config.toml
arch = "vit"
model = "segmentation model"
dataset = "coloured fractals of 300 iterated function systems on busy backdrops"
train_examples = 195000
image_size = 64
crop_scale_min = 1
horizontal_flip = false
num_classes = 2
output_stride = 8
norm = "rmsnorm"
norm_position = "sandwich"
activation = "swiglu"
mlp_ratio = 3
head_dim = 32
fused_qkv = false
bias = "all"
qk_norm = false
layer_scale_init = 0.1
parallel_block = false
inner_norm = false
patch_size = [8, 8]
conv_stem = false
layers = 12
width = 256
positions = "learned"
init = "trunc_normal_002"
optimizer = "muon"
muon_scale = "match_rms_adamw"
lr = 0.002
momentum = 0.95
nesterov = true
orthogonalizer = "newton_schulz_5"
adamw_lr_other_params = 0.0025
grad_clip = 1.0
steps = 9400
batch_size = 256
epochs = 12.3
lr_schedule = "poly"
final_lr_fraction = 0.01
warmup_steps = 280
weight_decay = 0.06
adamw_weight_decay_other_params = 0.05
Rows from block 7, named by matrix and row number. Rows with one number belong to one attention dimension. Each number is 128 + 24 x the weight over its row's rms, rounded and kept within 0 to 255. All counts start at 0. Numbers have three digits each. After the name is the row's rms in percent of the matrix's.
# q: attention query (model.blocks.7.attn.q.weight, 256x256), inputs 0-255
# k: attention key (model.blocks.7.attn.k.weight, 256x256), inputs 0-255
q.112 086:127099137112079148122135160131120135155124114134121132114148111130109134123127103153145115124124087095141122167111185120147129144144136116116141135179098151116103161154086181136123104118098172186110119115162094142165133131169126158138124129118103139102125099160094120113137155144128100136132105149096143111171126123133104114094115079206116070112154142118091136140133111112157078121154134137115114166160146118142131147134153120121110159125155107150125114174123086130121139118087162142136151099138073098131116129106096115160095085097171121136148099123145101117105159082177124113105114153081078118169134137147070134152138126118125104126141107157081133089135135128120146116137131106155140120089116125129108143150124144161110143137131123163141121131143124166073109092115125
k.112 084:145117155185127143105115135099138126122124162141119108159116143129175122191122156123154119105177125120141134115121114141095162159139152165125105104061158139117058177173128117152116120146117133157117111119162112132147125124132147127161125164125130101124117105094133132113113131136109140119131127162150131148134077142135148155126101184130114170135113120160122153159146114092122142093166139076149114135134126125133135091132104160150108114141170176135143151149097121110110120164129184121086090178112119111153129113158150145135118130112117114113153138130113139132137134128124088131106081165081125129079107168109191116168168151089136098127138150164152097139125134165108163162134134153146165138105106135111121128092133115102161083148134121148145170128141111139137112137115142
q.113 090:123142079097114150154134098133157152164196141134118128116170138112144110106109115137111135131100121164121119113135170100146124116099158132144088127150143075147141135129159139125145137183101159158146173155130121146113142107116162152129116126132155107159119145146103098148139125135068085065144102101134110115154111152143093111148166127187136180126099149118113152184136122157134083104122124133127131136104094127091134117136136123099139135125115175106153136072140181138165138156114124141108096126155124124189110104112160128135117114085171139150150151118111116131102112155098104177131122169099125100087116127119099180104133119110172085135171145091122137122122130150129134143127132118140120125112118113096148148137124145107122145136146137090103093105122107114123134175120150
k.113 088:158155130103123148146112096139099089124123128161111100134192111151148168158090104174149106142128130105124144132156132121070119121163154127071185133148108093112095110110119120110158122084110149170164142130172146111143128124130137130134128125104100130121136133147166120132157125117142112135154123147179165107133124140093122134108135129133128118132151132129083138062114091131143127137109139122112130106149142095070162139101124124069178161127094150120102087149142119146136131113130149117131119148096116139105158148119161116142168136129098164105140161133144132128155145145108126112132174165114110128091142151154135116116151177085130106112123107081140124113107162115166077137143133145120131110123104190151114126119104080139109142121105106161136170090140152106099117133133180
q.114 087:127115156152167148135130090153143141144125103113136089131128123177140131114167098120151137107116139132126163105103154134085140126105109141116148130111147120097121128121123138125146133107138154118149129153121124106122126102118127090189107093097094110101134072137142138070124168181138093119117130123147139079128096177106150133118118100086153109126109143142103131118157086149128152101129153103134149125129115163146172077090104156125156155115119094116147121125104117139119134111103135171126122147057125112110085128139143173108117161121130122141119161136129117135095142128125120146143127103174165141142129166118098138132148117155101111111106117143170113113077142118107081074173123077098125098105172103147111163066141112108179118157130123066110147123121148137129133117107122
k.114 087:151130101169100143169090146146162097134159137139089135118145098148129115125128131127134160141159094150094139183131136131165149165144137094109142131104105134152116129128136176115145183108082141174136083127154157128129111139120119124113182145124177140143155108162108121136144143139126103140121096134109148146127093112132106125139131142146140136131157145138117139107086156087129092126084134120125085109162105143102113121135133115128119125121134120132137144108142140133090161104143135133117109094130165074094129130136124161092121149126130110127132105114126153128138202124099085147129092109127142144124104167140127127114068119141097113112135113127105109110125081153089194134082148111176164184139123114141132123115156180117085161146118170178167134123146117151152177127119134
q.115 087:126143126096127095098138137109147105099135142080126127173119135096134096110089086132136114100136140136141132151115112116123116171155128135118134102116194108121122114095112120164133124155097153092125128108147099097105123173114167127102111105165083149112171193112143073106160168109145128096070162145117148131105093146079155125110149158142122169152131125148121118146101137161125102145144160112112129121121124129136120148150147128143135114112124084141093104095123182117102113160106130154146117115155081155097120161149148153121203115120156113140135140099116159141085142148127107136118156089162122124101147151188152130132125151121110135113130102124101121167178132096085152125150112119152145137161124102110133122086094108151132162113111159138107164140110139128146137115128139
k.115 089:132101098107141147105112096147109118094127083152128162132116127107130152104176100155152115144151139136129104135135148137114125145168140154139100157095125073079168130152144187127138172136110145147120152117100138139120118127175103136129145097124103122120170137161124129075116120112181127106118117125125118123142159124105127092172089132140128139121091175127130068108170109187113139113126126139119083136125135124164096133143093160135146126104080139186107106140126127120169121102131106095110126104172220149124148097147109159153118130162125119152079115146133107098185114139135153164143152123135153141134166144128139124117104103155107136123127153142135131092149132107135109149158162156155162126133146128116086115132125106132121124105120152116091109116120112123077106148109143
q.116 084:113083155119114142117151138129107171121146185109135133123105097131125111107167125112130142107081122132129101146082115168155106102090173099144119084135139130102133102112106136118133115116125139154108078132091114119155097127135117119155130094119139164138102118100138079119114176110131119147066109118118119105168093132118137147097154148108147133117101136093095154101144136110139118097140093144139163128150136125171121161124128097176102155145131107129165124116136137140134109106119125100117127088161164217119111195103131118141096123162120165171094121134140118130112195123125151133136132091092133147118123113113111142174119098141144104115108100105096109137120107084124144122135104129118108149099062141162147142120106127115099121092096131153108162151111107141111149138103148
k.116 092:137149147131109152136128124111154124092146132124141154120134113117082156135140101163116163138136090136071146121107105145102139126141142149103137126123110113096188147117169129124121157172123144130135083145137136165164111111117116134107096157159109102129141110111170145104111162155150117127176137116109128116088123151129136102176163163159148118127119112116163119143151153070098120101143105140156092116153120152140134104153111095149134121148157130140144107130117101146128145087146154123082176077118079163144126148130124134133168102120145130115143115077096120135162135144151133132115165135155152090097137122098153145112102110134148075178084101125147117118136117120103159116112144113116141085122130172141202144087139101121152119106105145097198136140154128147110107137096115